{"tokenizer": "char", "vocab_size": 14, "norm_position": "pre", "mlp_ratio": 4, "fused_qkv": true, "bias": "all", "layer_scale_init": 0.1, "inner_norm": false, "experts_per_token": 1, "shared_expert": false, "positions": "learned", "residual_init": "scaled_by_depth", "muon_scale": "match_rms_adamw", "nesterov": true, "orthogonalizer": "polar_express"}
Rows from block 5 of a small CTC image transcriber, named by matrix and row number. Rows with one number within an expert belong to one neuron, the router's apart. Each number is 500 + 50 x the weight over its row's rms, rounded and kept within 0 to 999. All counts start at 0. Numbers have three digits each.
After each expert's rows are labels from the 100 images, of 14976, where the router gives the expert most weight on average: "strongest on" is what is common among them. Only what is clearly more common there than usual is listed. The data: numbers of one to four digits printed on busy colour backdrops.
# router: router (model.blocks.5.mlp.router.weight, 8x128, trained with AdamW), inputs 0-127
# up: expert up (model.blocks.5.mlp.up, 8x64x128), inputs 0-127
# down: expert down (model.blocks.5.mlp.down, 8x128x64, transposed), outputs 0-127

# expert 2
router.2:551482506542585549437532427533424392520499565509447569469524478499523510553466551560490509545435545457482485460383468469485573471537435477508475430418450520423472500441466476582486476343458493529464467531488532471447595495486467601580510489502447533539583474456506450436417488556540301530492536476513565506471528435501538547505573474471520541466517550449516542518478474474516546463535
up.0:547492524543465516524486508512446461481483490462556527577458463543550457596447430511442503640462569431470416556558547561460493563551523485556361491460464572487592550512506490546425511471544452481620508590453549514457474512539595489447531456552501447446513529499522446507539439521496456508485533523439627511419508546480460346483501462494567496490485515485521404455462449501448476516452
down.0:551434556490513578480451482456517452495491579509481508546454512560488538562485523463491523538599485505432450545475545529425436443487467415508474513467543445396571536559472458552377545454525453486475524468545417493553581484497535531567527424499558500545480530459472498537473456437608490503415533527449504511468518614564518587512480498450459479410536501495542522601491471452656456495378
up.1:490501564592576496453433491415506570522478475522542536431462425612543552417525548481509424557461589512472460595532436553543474464466459471488607490533503503565531425498477460509403495527397548508501563570498437532524510454440529470547448472474535466394422459531515458447576583495473517498512395461441428562523451501527490508450483567535483575502432604497549481467552448576515492485483
down.1:493454502467530460537579573492477432465393532483504408453536525590428487515571436577563469445496450558513489495508526527497544547550517536612458508559392451534482514533493525421599472438451457523463613495514492509474494473497441514558479438487495558462476535595491480466481522530538437410490491494521506403524554510585419511614502491434554505399611522514463463464445614461469500451504
up.2:525565466561515464572456537587508477390550463551477506506469494496568501529565507497507472395490447450434489508483478528571546527552537549470527501499442447503512534505450529461438519414437549562575451477503495408485469458497415423534530549384440488469486467504503521517574555628578494517459544578520532528567437485569423428512442355478545531557532472517594457443485508551495450578567
down.2:415484372549490410481559542475529520537481559456524465382520489548525486529582473509599506398467507464451515511501521476443483520486566559514497465455454507380507470535529543368605614536529444498558461579564438460465433452495561497535489488433520475446445447532507486468521518510456560527468525499522412467541519533439451521470527474449412533518577534520390525556517471499593499534579
up.3:501501493422480419439453544524579519489534512491517499446495536540534541508476533481446542519609608568453614552523397595472561522533539483516407510502484464503472536499477520509601452485532442396581418500512396464488465518530512491556612522495595495462456492463457449453441443468480506534462497557533505581518390583634448483487482482542493428455489475529446496539484455537514397468519
down.3:530379507455506540467577501463482547477488527527486463398534527471489490410516573573463479494529560451588470492590510494427483454489438465510490520457618597528585514519534493512522523522458630505430432466396508523495490452529568519499455491510493450470543415488583526513476646611500498559401542454537519471548458513499490506461501545451407560554459471473477424507547475507488619481487
up.4:487465500493425464500422455453510466508486487439559476517507553574456496591534589523516446545510429534463543479530456493443506483495458526489489469469576550519520502514515544494538456479619522494600464422518447494393482498535540590512539463500494454444503562495420324590575554484517561515461529447509438421606530491540528457398528527516410521547526497468598472568541536468560387455505
down.4:438389407472503575460480478503452490492404503570484416516544561502520493442568469508524492500437525476519529530472545456504543507558574548569513526567476475513532485597512573498517429519510532386500471473480510516535540493487451585555484624334544512554581465491503456530498483525408411577426445433491506555510493542497459477444477562517483608447399435493488508457532548423513436512476
strongest on: length: one; last digit: 1; first digit: 1

# expert 6
router.6:475583537513557436450529491487510455534467445602469473550514480573451487590541443525551528453549417531432540514533577607483530631486454505476484462523474509463434534480452477526447597474520518489526560500422559494505599404458489596435490557470583476421481582548508433556512495603509510505558517419448499467543449528505412452535511455424492415475525500431536454551519484490577442437526
up.0:548426496530523538527475528574518543513476454460500501502550504489584579442469508484367405462448588453420575477540517532435503438501447506471509488449566554520604470563515498562573487567406416516428496447427448473530501448456478422585442551569510546490477590516594534390467429416516508530562502527450512513511537479573533421555505517524417555531533443498472549490504572458507445531494
down.0:584368479515496493444429551511506501459542486564433440517534500492564494483531554485477509604471475517490488533553557425500566523522538456439522464571496513592475594496477589459421456542526582496521478499613515578520472577452525480482519516458415491419541591470482469511487597396521551446378531491451449558493472468474490551534507613488437551528567390466503490461550471514483549444468
up.1:577542535501463459529557515499525468600480587432616501574470429505505513450527465449483535521535495516581467471521483500420531499496521423465594491511501495433595453594462520401490492476483451583433473550395495510439528598557564462440469469482481494437544472453594550440462496510488534549439560511384542574538570447466492431450410497575479512554493505501544491531436516491447416565550
down.1:469486436482522530531488511583535502477488546508465503466536548546456500612470509494535473575521469441511451559592483555509471433473565640531446498545458590599456517445495436547525458444432607467595542526586472495539524427548494499579544484557501463456507521467442501536496559432552492477440524470484439408468469654504460439498527546534560471404550487499407562405515476503519452524477
up.2:393454578488443420544456527525565454504568464453500488424514527529444474466586485528488607505560436516520491419487498515550540469398549500560510515488516451546606453605505486456528537577437432492566545520507500595486476509490517489458471499512440520498512461578448445498505494426424380486518518536562447405525481582591511593504436500443507463453542446412511513494540557495456397545555
down.2:602565491541462443486527407465459510494559525493493488446496489448487506449510443472553499404476516454459414476480550542430563444522521550512524460527508492567488460483538418548431502522553484390571542601566482431516554377475555580412563460603576432512472463406476592411533598554490436511577440542445475523479532497524530546529497488499503502548480490556555545451545496525412520503450
up.3:494428467615385500452479454449509570465557507495474490580401505526574549466456467550500461488443519465522454501527430492436548535437510519548555487475472620559445451559508430486493580620483465533536541568433527536407455396489531569561466454537521462533529439561507465465481551466533512539553507482469483467495524395452509475518492520474521544476526362554447509555586528511573599539489
down.3:495467523445500541508501496445440593534552513422569507514527526483476577467499479446608429536595428579588491494402534441554532532459446504453502466490602490468542522555492687472519554506538398548478481434623497468491463538509398489420512503474560438429587499499495460510534579484531496504465514472544500536469490515423478415567461528466496565585538472516493535507521466515544481473423
up.4:443537510526467463490471459551503514572543482566510590495504539441609444464492601486517508453462569492487419463465368557525481454450453521503466569544498514434557574543447555477417457519527608401605512458487483442402519467480572472561559554462498493572455611498468470541521478532507552500562543474479400477546435539474599517527502469493532416503525515566433433531480527548547446453458
down.4:485531506500483492472504504675436462531507428520450472399524537494442505544494542538635457537433498473532442556466534478571499443489490446486523556532469482503423479501536516540553505507496629459474535446547464504558435644411469485406506444500487541492478437462444528438501480449506652410466514492510576532523492448521454535477497539504396525498385479479494520483506490492611470520487
strongest on: on a plate; white ink

# expert 4
router.4:361565577514520588468395511564528452514528453597412482447532487485456461451508490512457502486532407456549470445483520577595505527501521500477485538494524412541629529468402444483575545449523539467547464532441545548482432524559457534500449485486541473495630464468502565414402438498489451527453518464561440569440461462509527514475494551391516549487560430480494500490523514471558454543480
up.9:488461499501482398500473563458442476509448460542494496452534622507437594535475541549469573557485514518512517587521445507507495589428460530510505478489552499424408533501598567523526487581498460537518499533567479521476383422501449497467528451577442508535452544470594394509427457371494522514394480478528431450524492563530496470421509464547555501498425614560549463502497454504505464468593
down.9:556479577567496489487484433593491462501451517511438510626454502513512526446458529486445576581443540513557489468516481504552537464466478538464566439472454528446547518576553461525451537578505500522530548544401528459542420538534443483478477443516511466423481607489496475475561525521577409451590471412560451451453505401586513463514422454523427486508472586520475461600515424563616532537522
up.10:434395476451522622436524547489466517424575584496457499505576527513533472526509479540483535523449453508412517503627503481458482457391516479479434462471486414512475530556478539533478516542521440500559519452563558530527528486582394453498465432508535416483509516563479503567583526535597553439531501475496595495503552495464566485404367469540474466392438536473527502477543484498441456579542
down.10:563601475518480485544497488512497465433530530426540637449473492506521513576541511562596453523528499525421535405482462495517545519523564553467493462416562510577455498506377495387488595386462531444519515459334536511444458555549544507575509567535394430479497450494531431487475544423507476498514505449450404489518508508493433535519546464483484574528511482534465449502529514569498526495462
up.11:508504497485555531570476497501359521456516507575498461510430370460506575514569447443495521476480514515475490654502565470542510503504495567511574597512474562494485500528503509499587446534496565484610459457509454446454562539490520527490466493524504527471576560436557499444511555598418423505502582417498472530460564459468498417479491555468451458420423581532548419481490527512448385532534
down.11:452485489487425620501462490446491471530541504515525443520490530493524510545518538463468521530541540479501481505463541542449471501494596440516445492538509403540596508550453388443460543525521316533532532591471574475490483516443445501445508456424538537575577434557497567552517498451480402493510472509492561590468503457522512476446531379596572549539509466603502490466433557417454513559502
up.12:446504379468500509547483452525516472453517570548501429463505484566573621529473547466501456488538482455461532491471610478470628468514522461417470488494576523429515533410615543482509428410582485629530473546449533519401450546589531554490507536471535530398443464505556574480459456434521427482534447456501572497558518549484506560530530431470440517519508425487501501452523500449450507465464
down.12:615529619497503466459527584503464509492490522521536518626529526470571486542483500525487540389469516479529537503488514495545449484521468420420446528516540491536555499511508507528428490485470546566460656413379500435560509439514582461457446603515484516507503531481538482487482419542540465372392541421418434456463523480509491546544473540466534472463527452507564562514474428537445468452557
up.13:449534581655545379485485551521542470570482357457480500512482551542532536493503536576591536454469552512572468492517428443499537545549486552431496532560553561450502511507431390567528459564427562549403418464535529512524550508473453490464527479548487523493493529524440551539487477521515456480468538516577556486399510481566489446585421491496454401426474473399475465467489518473499533526506
down.13:530470492482491595500486570501473442538406539504469499530516491424450513539577516553557387441547523517460491455317433483539514510484583535553500491571453485459463495438461479506492557540549512553349505495562485547503431474510509542580441441478537505608455554473563479388479475476632605564507492461516414502481483516416495552512527448523553523513431465514492503505495573499475510462530
strongest on: length: four; the digit 2

# expert 3
router.3:544441466485466390481508533501578458427522445456458523541564594410527443588515505583462549506463503486472469420510357425479498587517570554504529518495488497504504445571531543439393555462537531461583494417588622521469471533500542517599441465504436493499500516520487438440599509497435482557544524486526500487530472454447467497544571608460507574520513519566434446493496485468468536455448
up.9:547552528395515603492521518553456457490457507625518549458462553597531426616550496537475551496410487507524549508500487465455517453439476458477412498472554458642509548400545515481532526462483460582496439390472559522455427502473504520518545455470483463472545446492512426496448513423519481432470432409461473485484472468495486524509555501517521581531495593495623497484454477576523561599501
down.9:511491621404530497495496404559447503505567594547538481510460444481464506485471565584591483401522532473422478381493536520563497526467415474557517526561500439412555542457605535495410530563426447470459535556565555542471539419444521499358492437466529486509573544534470531526503416537523463557526502422548477524497497437511498476488540580500472462495454517518457469534509556426524557451465
up.10:560548557535553540521501488449504515487479501411573566479522486461672540509483536439390458515456484554562426463539390512541567557443487455620536453439514496467500600552503485471469499522575505472474438531489491548452508467488505572522486456457562448409595575484400491510539504504450541482528529559515467597492460527474473564504525565504532490480528437486430475418471398480488411584481
down.10:545545456542494550499533466563452533422532466548494388484484515483528498449480496512538503476488470487532481489566539492484536482499551441487533496513559521494561513433537372432602478486482566574452439473453435549459319551424511433554457532629488581530492455397612558493550471532584500460526521577473593497501493534506463472500508454506378503546485554498524458458434533495534441471437
up.11:486516525567494467553549388478550477428502573469513491381488454519533527558482566562509477479543423462547584555565465503548499500438469527520527496583545569541546502515533506449474542551432490458498448427513491519508569398491532582495471513436448486538485480529486464519528455555515452527526502521566493452555509594547465531417468546409470504625445528369423597439474481419482387423480
down.11:365414443525479511553501540487485516517494419529472498444490490526448506553537486425537464523506474606476492463425516455482566491481499449603569569532486450537362528446564567454519494507454545516531532524578481535481488420519443491636509531446488465487529572490450432541493576502560561646506523448528563578470442478611446554493514470549480477439519511514506404430484518535508505507415
up.12:601501447499466457490521497446533444536438556555497506417571508533492506548446478492561480503544465644488472463471456417462550506453507594478490512536510384501518537457503608531516395451425390478485429586522508381504484553592557517547563393475494547552477504572492532501526498450449485499473478486466484571532528434491467420577580429560509559424549473522463491555474500563486502543546
down.12:499461396458541532528478502513472551464522454553531498652497574499542486531461518462512473576530492476579555527400508496605528484495403429435442456471519569451519531462522460581505525499448374527561586517534582507513496520533583490428459487590514509502433388509517502469428561495414464513457478527469471379531479493441567589445502531523527580486474456507533607512489511509428520482453
up.13:527493582540505480473533493493508563553418585462550480487415428396553411512467607575560467478454433463552504466546505483513499432426414507567578532483536582443452483444507449492535410528531486444593566503486487524532517444514488540590464534474501580496498510530461552560460444533548434567575475456598384517544564489451384549439538490528501476510468505545427543514448458544513470455467
down.13:441560492413525598471533532489499541425476435596486491540472519487493502464515548484486441375523494563421560472608534418430528486473557499666484512513548429565561492544494462596520492483506458482515545512492568509500444497453457512486523579347535552487508606463549558434491495466551549522538465517512513551503535511450417495516433480420417461454550462562493462435536527481470446438511
strongest on: on a plate

# expert 1
router.1:422507392490594532479506521467502487451441496467490486417446529494474591451435524369448477518483460486519477444524462489541415461539500469620549520530453524496540509433547414550533439524525424530494467478484521548379478496421535621408451525442486456504506547578620490518497488518506545399392468536514506540488491482495489516510548401604455581567524529478466544445532500487462462531460
up.9:558494484470500529564524482446464447525501510489477569489495550508462477528452359511506467573516498574450451453499459444409432512394479502412538477440468398428466494508492469531484615428623524542503555526521507413513511412529583526497457484673552446480468487517532577525543467499470598550541456471392507471454546485484582499444541509468496531531480506517554554534539454513520590495554
down.9:591522598553488437502456466496491439483482506495489436575522488405479519495553478433529497554535503491495537500373517537518367465454585557416554558527535463487589482517486562452441502486472606542409438527500399487460449568595517493573413515547479479524576485521531481397482412550536518452452578525456487473464477628517448560518557518574488498566517510500492500539519492519585541488502
up.10:478473484439484444394490546436541412440514470476526529575534403441538590450529489508442467508621494543523516409483568523432533464475531538453552403462563505506432528578583531482544454496419518541505511526520465508553467474530529520523478484487441512545477535525631472510356456461495554413556445472542532478551529525513468436464482560532460499507553515528585496410454597507599470525574
down.10:526525492482465566553462475431519537505561571551563476481529450485465469523476468498473441567473424494510618487482456465439578525522526397474422527414542563480501429419534525508486527445571431599541526517472432496600466654484520544586516526536505516461458547555553505480500540408409464537475509416446450532563513509406446425473492551577558472496485540475492457550487502580461469430576
up.11:566468529486515343514548596543472448567480519457509545512494520545545411543456490533527516411469460535517587496603589603443447553417469478510501473539476438526431494517520493495470492456472455453501459413504447626468509511436584516473525434495468409503539533528528568527512429502469466542495523488482448558338512432549516606495471490559416436483531476478579529528525495503548476473528
down.11:540451566498540496485380553533513475563533477463463518587449469566456493494426540471466529514499511475326530481510496523480503525496513521489484469519522497564489448439600494457508552545428496532435537530486452458466549533494415400566487477480529551443500455433602520462498471549595528463544438499509476554491557578591581475507514519332475494477415581484467449521496427595480421522456
up.12:451437569457498446561506450562540550498467434441547458592527574527467598616484422577523547493575548579533494430524556438501465549435493482514547468491503451484501512451506488476510443525525474420420429490448613540442496552471534596522484468522572364536451489459548485517520453539473540389472482500449425457604477537559494483510523523520449553465437569443493532446581421481476514476484
down.12:483441451475497490491536446464465532465586530421529537494501514547412479492501510437563553496509464494468578480436498466457502521528512553390503425467486488583525571609453466423391571557552663508529489432462563458426410555548485556525555571501491534476553452465555505522503398408441496526444384520500557583403488531484445566516508527519503472471518543553480442480467552515534541513492
up.13:471484588489484529468450550392502533506616548511493515593489560518561496501596476579457489501519494557510511594451473424484565525566540512460419452421560460389417398589521497526440517486503434515499439543582471411516488573528429455477494518554489441439433538432456522466465527512394514524461452518593502460537467547515436577578569480501478422496532522558466449518525510484460553521553
down.13:453627541510552505416454476573503560553499490524543443468540528416539492538549539448420439399497455541537424463575534560582510463521419464506510502474586527484481544437452462460484482539461532436570470422556511475515476501500589570447483541544443512485463485409509445549499422438460457501374541427526432493539530504407555459578471596565513487484510505453464518457501484433380535530507
strongest on: length: four

# expert 7
router.7:443494498433477574528460524486483433566537500452500538473475482506552383491569409495525515592478549504462481565439537553374523526474431483522506449379546521574546479560469630487490577457505441435479556533494474425387438554449528465501531521507581438588427528472456503536540443456531482503579552515461520497500494502413511446438495471509603578470509522583511535527456433518525527557428
up.9:505464471545498445625456440402496448499527567477441577540491519475553469513466411478509438481462483504432507438535494548523465518429508537595535537407568467484507544589474514479483548499451437469499556627504481465450488450472402459545514574544604517477535517584459505571535517482515541516406411591456521452392499609559490533493491453464498461524557558488474462611425512544488511498550
down.9:455473485462507401493606454421500539445458503523507533471501554501566508522508554543413481543386524397523506513570441493565584568545479602537534456517556542392470448485464520525472502560483421437477456561548433521439389427526577512439524442470512526480530512497377467458484562584406544507481500650508473500511486460471493488475537500524451498552494494528533568500425495487406513503550
up.10:507468484485460430477448517592495409465450507519500574441574581513596435493582541514533544526494449543514446513456482463524497507603472470467515485556559577426481441498470505581492443526542435461505478482507545521422499560524545534469562510531444373578386508465440467570520435453479541634531496482516438490584604462554506434535521450427497539486486554429491452548503568485573478410495
down.10:476434603499526509535473636520554499434434501550516498545493491485515485485503500511517572477576504490453478530467530459507437555485518483448524473531499508487429542487399438430488603499492547394476554459292398526581437566405493454511460544589576475436535470423569478548449513428523517521561443486514456537572520483489489408535494528523495516549521421545563496494500520453495455530539
up.11:530444448434484529583572484468514446498469483425555439538486466493545535416498469573493558466461516488383473509544478611421566531496410486706516386516540477550508461556452542528514523513416496636499500535482509503445498484426431468512455456436508532396541554402542549467458512517503465535537504517493454562436471544457505583556516518456501525513501534530474512532533576506455497555476
down.11:389571568486501500486500502532497562553460465588528538518445496593479465557431511473468579556520538451601528508452551514657471507535517481447438474447546505518559473469550522438496563459552528493424468512447563545467423547470548498611549504537561552497500445500423465497539490477468638460499570472483575431438500483470474445489568534502494419496484495482585492467429541509411374484519
up.12:540505495512526408454509406504404537481472453526583518472551512445537518506427508527467455545484538515471447549509541429535524436531488516505545460472426450472566597417433497448461498561549499466517457444446455582502524520459582479574497517459587458510540541605520490391568556465493516548535521497619486489476490460471476685505479506515397515499525432448588533534555523537511415544431
down.12:422495530537505464502543428562557443498537531568459469502521495456486481553381439565493460542538540480489556432456444482454592421455451418569527418498426484544551486494495532623495518504527414543474467494450575495544495564551583536493396531470556538529450514567553483605560440493519466544397514462532505435475449553494639462491500517508462458572570526500540446546551459424446511472539
up.13:544455402537517497431397604475519501548597482531545535443596534444488522419465528425363421519523540513581459512510534506499517486497497536517563524568516579547532505516495456520429496496549511485593513560482495500552536419491432461602592430529488457446538506472531566503513465585472564481463486520457484578519492484476508443504467433498438375544508511527464415498500523502459388426592
down.13:556497421521510497515421541530422530595425604523451496383486511517576476518486480508522452548482543482460458538445506535476542417542516400470461518546590512441530460531544485520483518449478503488498493459564555502487403481478547427568527550521525502556434550452552462642527534502498398574496459467546605425493540461452403415500498516514549516438590428478519451464459555560443596495476
strongest on: grey ink

# expert 5
router.5:545550514536508418471511436501524553474437420500512582535515498522563533516517572514498449428510488546599532502444582411550528421424515492428514506573452529543485437573482549427567484574455517450454398557528463454539538580512439470473520605470478604576460415485512495504489472480556503488511597565546493454504542459514484494529500472510417435420454471632429494432496518486425499415551
up.0:469484530510488438533481431397558469403497439497529466534512497463652526483501539605454509533418513513495542401566386366504579464487567471494546473515545545478524414423546528468563509430519547494472396593538571529451439478507549570542492549481463507451526567527526502475511588517515452536450592520547499538471483509538477575487445459581494444463539522419455484519495509478425509565525
down.0:562523469506495543478484515451490563488394503421487534482542557517524499500483467537605469575538502484578469519541505496563533520496512588577563520491477383542466531540439410396603527421534472575519493546512439514468571633493616473402506390633562506459554534445440515496489506455457529487632512527516545469509490499467430484501520462555510526424486477521473542444500478451457499470526
up.1:548491481395470559546436501544472472467556474505567463585466470541498505448444531552458423401468482504425454524492548470581541546545532587506433555547516487497454498407563549552493499482504505530445518574556506533399528483576577457505449483574561521556606584489412495354465555450469476460379517475479471483484428435511522558464535508526491535470497527447544410493567568515454577490507
down.1:565505493493460596532482421566531483511515531527459381533447564460505528517530525493454408610543520415506455457612559515542543576452551479454549418362520397511494477553516444563489570450464513444595508528447506503541465521564591475467573423450453498427478516500532462553507533487491548570491541470483511501523433428515372506462527547564468415508506512508523562448484593477487495482498
up.2:438425593416531564476494488508510543539481465444523471454454443432508549619466530488475569515463516610457517517458569512488506468452458471570437467539544482556602582475421484517487567433617541574541540540487409500541521516387499526478522513506495491500533475548564492471472600498480481563438533444510481434447482481598460463553533528510452493499521394454511547532408434481588465393473
down.2:448495632425539429471490390507494444507501378533531540451516489475510470541401529516559464509423499496477439489574473498514454560533431498470520442508457440612466525525526457486545484495468530514562582455442500495489485484529486370527482610500491511481536524559509584506530466473553440536516498465496424571411501511506482498544540605487527553495356503489442597581446540552582447533545
up.3:517423416477517492531481500445487530458492464427437405506528492534484481410533555559471588463487421543461525462503504461470480471557510515362430454493561507496581501462559521550588526520385515436502524547488612530457460451554498463563514456407597574450462555571541485472444446530521559430476507546498505601500456557555521505493477492493494509492485633531549443466543458567420555586523
down.3:519590386482509500489492487432549527459408567413503498491487498432532507500506524491470412560514521500549546471554507415579478517510493518431551557482481487592516457448523451596483489526455510581450471502473579537464396509585587529399546628520480470402513508464495526482543582543483526518451439567459610524567471498486485585485467477622530482560580500479483526482565520482483448476403
up.4:486509484440496484556460546580452459528573546469522554454455539559513548486491367529464528521537462548488547515549447515443490538491485513409456466434550415592512512524519512497502395452499480518457479402504362506577576530494393511503587508409596479535445426497425579530486505440518414471485512450559490475566570536489517581479526402546469493517500545506429454534497430597514548555485
down.4:487501494503520426493513577515556514526447503415544492511531538587535480523529545461464467520477563409410453406514543522488475445495364389623558501405487442436414557529513536476529472467508474521539595518520430462387475504544564501513507418388524520540464521500487445512462481532427552452433558532499594397471488505458417542545526462530528493446408483472466473517509503600482518510448
strongest on: on a plate; the digit 0; length: two; first digit: 0

# expert 0
router.0:610505480474444555439580495469506492479501406457570451466466595523562481446505450459403508510451503430525530491493516545476505515564564523547476487387508550495513549506547501536408468455491526561564567473422580537576550452540535486538528412586511486543538525498528518462421517450512477478465607525441544553508410576474437453510533531571545436436520504413650439450569514527553515479512
up.9:439558468482471593488454587463430492429458530590529558440426389460472475447549466433475488454578423536532473526582551542498574563488524488484595537533521489526453573538519451481534526412476526464514526490511507497518443493528404552441579385520451488500528526391450645484492571466490471458564479471509536474503391503548560490567431536522544538412495529505532506505590437507491491535466
down.9:435461536411507511551552516483464442541437502508534466553502549491539478530524602531465497501440484445452470501393471439546518466450478531490463529381357424558449526565533595542521486498499494489518510589454487515522630541477562559494537591592489499521518528495418465478483515532539528510497516557475567517452464466552364433531544452436512480477562418490521411485510458492353547489515
up.10:491561524375556475504542426446579450476515512476441523461488493467450499482428426508392515576497462404518494564563590511433505434494525465506516507476541493424521536490546501544450572552456509604523560491415526474474599573460384510538518426412529558595524459524516525504398521462485401500535458419528580499423514542541517512524448535491576472556518598468507540484546567483522500444487
down.10:538505436517479568452500502486491523558508594655486518475488488449462513550466470496503492515498480588534468546515501530448463499602431499490496527545450536441470562541501353537462450440502370483525587557354419502439459509500534534428476534464436553457504602507438522559516388445518547587441489532491478533511482497450472472532466551483595507473506508519410550499522434528467526498399
up.11:541553582506458530519458547532499486627526417543524430469511502512566496433560484518521363467377588369501423429543535450544562490503497536588450540442499501460468391479481518477523515578534554457509489429556513622443422475524529464479468493554539498532489493450435503541479549522500517538539436572511494603467486474516622518449504543520500503475490502530486380536485506468543478479431
down.11:416491553497480489464550484482499528467558432513489537405503505607464524569479456450457453581527487464527445557503504592468483502536419478518420580556491526479518440574511544432477511524490512426554507522534436482504453514531528432662545530399502519459519425528500470547503445580598407514453499480470561482475520511598387385517415575527487544536476569459478502549460452500399507522488
up.12:572495515464494399517495444489571536527526562527516446451405572512515498524494378541451589537490440541460471490479542541523360510486510460551538443454552541434527594552580535472426389514515502526490503507522466519484500566571545495507510533434449543471524467537483469537502500494500611583503505467504556506426397541612480583493443463540484449408539482543530450544509409480523514366470
down.12:484522449465508443543439471492493495467576505443536492511532495422508535517485487534496522455471541491460471467553510468496482572510444569565515504496525478649495533485461402555542474487511554479490511442466609509500413600540442531526494505583466537565488450538521485377538425561487527416362496543501439539550449613459528418525547588415538433489423537486473612520505557417514532480426
up.13:503567506497460563464494503460494505547512611447516489515513549486511544475579485510528418500495530516515581577442560532457512545453528506523349520482427573574500472513359512478436449554507540508459542501478479548526459467518526569505564457533540518528493570451518607422527451448416503514431441412492493588408536531564497465415468461485434413545553408518486511609470447463472507423560
down.13:463500541571508479457539514451436386483471487498465509477515464576564504431436424563508593606488477483401495558527530445379541543542488451405500516526528538484551584431601527438474450612459474497435544482479510496555431495483433416575507478534465510511536479516478411495556570488531589492495489601490491501479475531508484519482493610538471545532446597552532410451516458515450562438461
strongest on: on a plate; length: four